A small spectrogram enhancement model, trained from scratch: 5.15M parameters, 87.5 epochs.
Rows from block 4 of a small spectrogram enhancement model, named by matrix and row number. Rows with one number belong to one channel. Each number is 50 + 12 x the weight over its row's rms, rounded and kept within 0 to 99. All counts start at 0.
After each channel's rows are labels from the 100 clips, of 14848, where the channel reaches its highest value: "top examples" is what is common among them. Only what is clearly more common there than usual is listed. The data: struck, bounced, scraped and rolled objects made by modal synthesis. In brackets: how many of the 100.
# convs1: 3x3 conv (model.mid.1.convs.1.weight, 96x96x3x3, each kernel summed), inputs 0-47
# convs2: expand pointwise conv (model.mid.1.convs.2.weight, 192x96x1x1, transposed), outputs 0-63

convs1.83:32 41 35 74 45 68 47 18 39 33 56 35 39 30 45 46 47 37 38 47 40 33 30 44 49 54 50 55 87 38 66 86 34 53 54 38 34 53 56 36 48 51 56 62 48 52 53 38
convs2.83:61 53 33 47 56 63 64 64 62 33 51 68 70 63 30 49 54 38 47 39 64 67 68 65 59 56 38 50 53 59 62 45 62 53 51 71 46 66 39 70 65 41 66 47 45 52 33 29 63 67 37 62 35 32 36 45 30 41 65 39 34 67 59 46
top examples: one hit (50)

convs1.20:33 42 37 75 47 69 49 15 42 33 56 35 39 29 43 45 45 36 37 47 39 35 30 45 48 55 55 54 91 42 67 89 38 53 54 37 33 55 57 39 48 54 57 63 51 52 55 37
convs2.20:62 55 33 45 57 63 63 65 62 33 52 68 70 62 32 50 57 39 48 38 64 67 68 65 58 54 38 48 52 59 63 44 62 54 51 70 45 65 41 69 63 40 66 47 45 54 34 30 61 68 38 60 36 34 36 44 31 42 66 38 34 67 57 44
top examples: one hit (57)

convs1.67:47 51 58 64 28 54 38 40 69 51 41 59 44 76 47 54 46 48 55 42 48 41 62 47 40 48 57 54 61 48 42 58 45 55 51 42 56 51 86 46 61 50 45 48 54 47 51 54
convs2.67:37 38 39 51 39 59 61 51 50 32 51 60 66 64 28 33 42 40 33 44 60 56 59 57 39 67 39 53 68 54 55 44 59 52 41 68 51 71 34 65 64 49 67 42 36 29 35 32 70 56 29 73 29 32 35 56 43 42 53 48 40 60 58 55
top examples: one hit (54)

convs1.3:58 49 58 56 30 48 38 37 64 56 42 59 50 77 54 46 47 48 57 38 52 40 70 36 37 52 49 53 56 41 41 49 44 47 48 42 64 40 77 42 60 52 45 55 44 48 44 54
convs2.3:35 58 63 53 47 36 34 35 40 60 34 50 34 34 68 61 48 48 56 57 37 35 38 43 24 46 65 65 65 47 52 66 59 46 49 40 40 42 57 35 38 53 42 52 56 33 60 65 33 33 53 43 54 55 70 54 69 67 42 63 60 38 57 50
top examples: small (68); mains hum (25)

convs1.51:49 48 60 65 28 53 42 35 70 53 39 60 44 79 48 52 44 49 53 39 47 45 63 43 40 57 56 53 63 48 43 55 48 54 48 43 57 43 84 42 60 53 43 47 51 45 50 54
convs2.51:33 41 56 59 42 45 37 43 36 42 46 58 56 44 40 42 39 51 36 50 54 45 53 57 18 72 50 60 74 45 45 46 57 52 44 55 40 55 40 55 50 50 55 46 37 21 45 39 56 42 34 67 34 41 46 57 62 59 55 62 53 53 56 60
top examples: one hit (44)

convs1.74:55 53 64 48 24 42 43 47 60 58 39 55 49 80 48 53 49 51 61 42 55 35 73 41 38 53 50 53 46 40 51 45 43 46 53 44 64 50 65 42 54 49 54 60 46 43 45 59
convs2.74:37 50 58 51 38 41 40 30 36 55 39 40 34 38 59 49 35 49 52 64 38 33 34 38 36 57 63 61 61 41 45 59 50 48 48 41 52 49 50 36 48 56 43 50 49 31 59 65 43 29 49 52 57 59 67 61 69 62 34 67 61 37 61 60
top examples: small (61); mains hum (33)

convs1.57:31 42 41 77 46 69 47 14 49 35 53 40 39 35 42 47 46 34 37 44 40 38 32 43 49 54 57 55 89 43 66 88 40 54 51 37 35 51 64 41 49 54 55 62 54 51 52 36
convs2.57:63 54 33 45 56 62 62 63 60 33 51 67 70 62 30 50 57 39 47 38 64 66 67 64 58 54 37 46 52 59 62 44 62 55 51 70 44 65 40 70 62 39 66 46 44 52 33 28 62 67 37 62 34 32 37 44 31 42 65 38 34 67 58 43
top examples: one hit (63)

convs1.17:58 53 52 55 25 48 38 37 66 57 42 54 44 70 52 51 48 47 59 41 50 37 66 39 41 56 54 52 55 44 43 54 40 49 49 46 59 47 80 38 60 48 44 54 47 50 53 56
convs2.17:23 30 40 50 44 60 59 52 51 33 50 61 60 60 36 38 51 41 31 51 54 50 53 58 18 61 45 60 54 50 57 42 58 54 35 59 41 66 40 62 66 52 60 50 31 33 41 37 66 48 37 73 26 35 38 53 48 46 49 53 42 53 65 54
top examples: small (69)

convs1.2:55 57 56 54 24 49 38 40 63 57 43 52 47 72 49 48 46 49 61 41 49 36 66 43 38 52 49 52 57 41 43 50 40 49 48 44 60 50 79 40 60 46 46 54 46 44 48 57
convs2.2:29 43 39 54 45 59 64 46 49 33 41 61 55 54 36 39 33 39 36 52 46 50 53 61 28 75 53 69 64 47 58 54 58 57 36 59 55 74 35 56 73 53 60 51 37 28 44 42 56 43 39 68 38 38 51 60 52 51 43 61 44 51 74 61
top examples: small (70)

convs1.6:32 43 34 75 47 68 47 17 42 33 56 34 38 29 44 45 46 37 38 47 39 34 30 45 50 52 54 53 91 39 67 87 38 53 54 38 33 53 57 39 48 49 57 63 50 53 55 38
convs2.6:61 54 33 46 57 63 64 65 63 33 52 68 70 63 32 50 56 39 47 38 64 68 68 65 59 55 38 49 52 59 63 45 62 53 51 70 45 65 40 69 63 40 66 47 45 54 34 30 62 68 37 60 36 34 36 45 30 41 66 39 34 67 57 45
top examples: one hit (55)

convs1.81:32 42 37 75 47 67 50 19 42 31 56 35 37 27 43 48 45 36 37 46 41 34 29 46 48 56 52 54 90 38 68 88 38 54 54 36 34 54 55 41 46 51 58 65 51 50 55 37
convs2.81:62 55 33 46 57 63 64 64 62 33 50 68 69 63 32 50 56 38 48 38 65 67 68 64 59 55 38 48 54 60 63 45 62 52 51 70 45 66 41 68 64 40 66 47 45 53 34 30 61 67 37 60 35 33 37 44 31 42 66 38 35 67 58 44
top examples: one hit (54)

convs1.18:54 55 57 53 26 44 36 42 64 57 43 56 49 82 53 49 49 53 60 41 51 38 70 41 37 51 50 52 54 37 45 48 40 48 49 47 62 41 75 44 56 49 50 56 42 43 46 57
convs2.18:37 57 54 53 45 39 42 34 38 56 40 41 32 34 63 56 39 53 52 62 34 39 38 44 32 57 67 62 54 39 42 60 48 53 48 41 52 50 54 34 49 55 40 52 46 32 60 67 32 32 58 44 60 62 72 59 68 62 34 68 54 37 62 61
top examples: small (67); mains hum (26)

convs1.13:31 40 37 74 47 68 51 18 42 32 55 36 37 28 43 47 44 35 39 46 40 36 30 47 48 55 55 53 91 41 67 89 37 53 55 35 32 54 55 42 46 53 59 65 52 51 54 36
convs2.13:62 54 33 45 58 63 64 65 63 33 51 68 69 63 33 51 57 38 48 38 65 68 69 65 58 54 38 48 53 60 63 45 62 52 51 69 45 65 41 68 63 40 65 46 45 54 34 31 60 68 37 59 36 34 37 43 31 42 67 38 35 68 58 43
top examples: one hit (57)

convs1.88:53 50 62 49 24 42 38 42 60 54 41 56 48 74 57 52 44 51 57 41 52 36 71 43 34 53 50 51 48 42 46 48 44 51 54 44 60 47 70 42 57 50 50 56 43 49 46 58
convs2.88:37 53 70 60 44 48 33 41 39 57 42 62 37 40 62 51 37 59 55 58 51 34 42 48 28 58 66 66 69 47 52 64 56 38 55 38 43 45 49 34 40 51 48 53 58 29 60 65 39 29 45 48 54 54 62 58 71 69 47 68 56 40 56 56
top examples: mains hum (33)

convs1.22:57 54 57 54 24 49 39 38 63 53 42 54 45 70 51 52 47 45 59 41 51 36 67 43 40 53 52 52 56 43 43 53 40 49 49 47 61 52 80 39 62 48 44 53 47 47 53 56
convs2.22:26 30 39 56 44 62 63 50 50 33 46 58 59 61 33 35 43 39 31 52 52 53 55 63 24 70 45 63 65 46 55 46 59 58 34 61 49 71 37 60 73 54 62 49 32 29 42 38 66 50 36 72 33 38 41 56 48 47 46 56 43 55 68 61
top examples: small (65)

convs1.1:31 42 38 75 46 69 50 19 43 31 56 36 38 28 43 46 45 36 37 45 40 35 30 46 50 54 54 53 91 39 67 89 39 53 54 36 32 54 56 41 45 51 59 62 52 50 54 36
convs2.1:61 55 33 45 57 63 64 65 62 33 51 68 69 63 33 51 57 38 48 38 65 68 69 65 58 54 38 48 53 60 63 45 62 52 51 70 45 65 41 68 63 40 65 47 45 54 34 31 60 67 37 59 36 34 37 43 31 42 67 38 35 68 58 43
top examples: one hit (56)

convs1.86:33 41 39 74 45 68 49 17 42 32 57 33 39 28 46 45 44 34 38 46 40 34 29 45 48 57 54 56 89 39 67 87 37 54 54 36 34 54 56 40 47 54 59 64 51 51 55 36
convs2.86:62 55 33 45 57 63 63 65 62 33 51 68 70 62 32 50 57 39 48 38 64 67 68 65 58 54 38 47 52 59 63 44 62 54 51 70 45 65 41 69 63 40 66 47 45 53 34 30 61 67 38 60 35 34 37 43 31 42 66 38 35 67 58 44
top examples: one hit (57)

convs1.78:32 42 37 75 46 68 50 19 41 31 57 35 39 27 44 47 44 35 36 46 41 34 30 45 48 57 53 53 90 39 67 88 36 54 56 36 34 54 54 40 48 52 57 64 50 51 54 37
convs2.78:62 54 33 46 57 63 64 64 62 33 51 68 70 63 32 50 56 39 48 38 65 67 68 64 59 54 38 48 53 60 63 45 62 53 51 70 45 66 40 68 64 40 66 46 45 53 34 30 61 67 37 60 35 33 36 44 31 42 66 38 35 67 58 44
top examples: one hit (54)

convs1.19:61 54 62 40 66 44 53 48 68 56 61 58 47 98 53 48 55 54 59 53 55 79 91 49 68 56 62 49 48 67 53 47 65 50 51 68 64 54 76 62 53 52 49 47 51 53 48 60
convs2.19:45 56 61 54 50 39 34 41 36 67 44 38 29 33 76 58 45 60 59 59 39 38 37 42 44 44 67 47 44 39 38 54 44 49 57 33 50 38 64 26 38 53 34 53 54 46 68 75 28 31 64 29 65 71 71 49 72 58 41 59 62 36 48 50
top examples: mains hum (29)

convs1.62:31 43 40 77 46 69 47 15 49 33 55 39 38 36 40 47 45 35 37 44 40 39 32 43 50 54 57 53 90 43 66 88 40 53 53 37 34 53 61 42 48 53 54 63 55 50 53 38
convs2.62:63 54 33 45 56 62 62 63 60 33 50 67 70 62 30 50 57 39 47 38 64 66 67 63 59 54 37 46 52 59 62 44 62 54 51 70 45 65 40 70 63 39 66 46 44 52 33 28 62 66 37 62 34 33 37 44 31 41 64 38 35 67 58 43
top examples: one hit (62)

convs1.35:34 44 34 71 44 64 50 20 32 34 58 28 40 23 46 42 46 38 38 47 40 26 30 49 48 54 51 51 87 39 68 85 36 55 57 41 32 57 52 39 47 49 60 64 45 55 58 38
convs2.35:61 54 33 46 57 64 64 65 63 33 52 68 69 63 33 50 57 39 48 37 65 68 69 65 58 54 38 49 53 60 63 45 62 52 50 69 45 65 41 68 63 41 66 48 46 55 34 31 62 67 38 59 36 34 35 43 30 42 66 38 35 67 57 44
top examples: one hit (43)

convs1.12:59 54 58 54 25 50 39 41 64 60 41 52 46 71 49 51 46 43 60 43 52 36 67 42 40 58 52 53 56 43 44 52 42 47 51 46 62 48 79 38 60 49 48 52 51 47 51 55
convs2.12:30 33 41 49 35 57 59 43 43 33 46 52 58 60 32 35 38 41 33 51 51 48 50 51 33 70 45 58 65 46 51 44 59 56 34 60 50 70 37 61 71 53 63 46 35 32 39 38 70 49 38 77 32 35 43 59 50 46 42 53 46 51 67 56
top examples: small (67)

convs1.11:58 58 58 49 28 40 40 40 67 60 45 57 52 93 45 47 51 52 67 44 53 40 78 42 42 55 51 53 48 46 47 43 46 52 50 49 68 50 76 43 56 48 47 54 49 46 48 61
convs2.11:38 56 57 57 49 40 44 38 37 59 43 40 29 37 71 55 39 54 53 63 35 42 39 47 37 58 67 58 53 38 40 57 47 52 49 37 57 45 58 29 51 57 34 56 48 37 66 75 32 33 63 36 65 69 72 58 70 60 35 66 60 35 60 61
top examples: small (64); mains hum (35)

convs1.94:54 49 60 48 22 48 40 45 58 52 37 53 49 70 55 52 46 50 61 43 53 35 70 44 35 55 48 50 48 41 49 50 41 47 52 46 59 53 69 43 55 47 49 57 45 47 48 58
convs2.94:40 45 50 57 37 59 57 47 41 38 42 61 57 60 32 34 29 45 38 47 57 45 52 54 37 69 48 63 83 53 57 53 60 48 44 60 51 71 32 57 61 54 63 45 46 22 41 42 61 40 29 69 37 34 45 61 54 55 43 60 46 52 63 57
top examples: small (62)

convs1.66:41 47 52 72 28 63 41 24 64 46 42 53 42 62 46 49 46 44 50 40 44 39 48 43 43 50 59 52 72 46 49 68 42 53 51 39 49 48 85 40 61 52 41 49 53 47 52 48
convs2.66:56 50 32 47 54 65 62 62 57 31 52 67 73 63 23 45 54 41 43 38 64 64 67 64 51 56 37 50 54 59 61 43 62 55 49 73 42 67 38 71 64 41 68 48 41 46 33 24 65 61 36 69 32 29 34 46 33 42 63 39 34 66 59 45
top examples: one hit (56)

convs1.79:31 41 34 74 46 70 50 20 40 32 56 36 39 29 44 47 46 36 37 47 40 33 30 47 50 55 50 54 89 37 67 86 36 54 54 38 34 54 55 40 47 52 57 64 50 51 55 38
convs2.79:61 54 33 46 55 62 64 63 62 33 51 68 70 63 30 49 55 39 48 38 64 67 68 64 59 55 38 49 53 59 63 45 62 53 51 70 46 66 40 70 64 40 66 47 46 53 33 29 62 67 37 62 35 32 36 45 30 42 65 39 34 67 58 45
top examples: one hit (44)

convs1.54:31 42 38 77 46 69 48 13 49 35 52 39 37 35 41 47 46 35 37 44 40 38 33 44 52 53 57 55 90 44 66 87 40 53 53 36 34 52 63 41 48 54 53 61 55 49 53 36
convs2.54:62 54 33 45 57 62 63 64 61 33 51 67 70 62 31 50 57 39 47 38 64 67 67 64 59 54 38 47 52 59 62 44 62 54 51 70 44 65 40 69 62 39 66 47 44 53 33 28 61 67 37 61 35 33 37 44 31 41 65 38 34 67 58 43
top examples: one hit (63)

convs1.63:52 47 60 65 29 56 39 29 70 52 41 61 45 80 48 49 45 47 53 38 49 43 67 43 41 56 58 55 61 48 43 56 49 52 51 43 59 42 85 43 59 51 42 45 51 47 47 54
convs2.63:38 51 67 51 47 40 27 40 39 52 47 55 47 34 53 53 53 48 46 54 48 40 47 51 16 53 56 63 62 47 46 60 58 55 45 47 29 48 50 45 42 52 49 49 48 33 55 51 46 31 43 56 42 49 55 47 69 68 56 66 56 47 56 50
top examples: one hit (53)

convs1.44:34 43 33 71 43 63 50 20 31 34 58 27 40 25 45 42 46 39 38 47 39 26 29 48 48 53 53 53 88 39 66 84 37 53 56 41 30 57 52 40 48 48 61 63 43 54 56 38
convs2.44:61 53 33 46 57 64 65 66 64 33 52 68 69 63 33 50 57 39 47 38 65 68 69 65 58 54 38 49 53 60 63 45 61 53 51 69 45 65 41 68 64 41 66 48 46 56 35 32 62 67 38 59 37 35 35 44 30 42 66 38 34 67 56 44
top examples: one hit (47)

convs1.4:55 54 57 53 25 49 40 41 63 57 40 54 43 67 49 51 46 41 60 43 53 36 67 45 42 54 52 51 58 46 42 53 38 49 50 48 61 54 82 40 61 50 45 53 50 49 54 55
convs2.4:29 32 36 48 39 60 63 49 49 30 52 58 63 60 28 36 44 40 33 48 58 52 54 53 33 65 44 57 59 49 54 43 57 55 33 62 48 71 38 66 61 50 67 48 31 37 37 32 71 53 33 76 28 34 35 56 46 42 48 49 42 56 63 54
top examples: small (64)

convs1.53:30 41 41 76 45 70 48 14 50 34 54 39 38 35 42 47 45 36 38 45 39 39 32 42 49 52 57 55 91 44 67 87 40 53 52 36 34 53 63 42 48 54 54 62 53 50 52 35
convs2.53:62 55 33 45 57 63 63 64 61 33 51 67 70 62 31 50 57 39 47 38 64 67 68 64 59 54 38 46 52 59 62 44 62 54 51 70 44 66 40 69 63 39 66 47 44 53 34 29 61 66 37 61 35 33 37 43 31 41 65 38 35 67 58 43
top examples: one hit (65)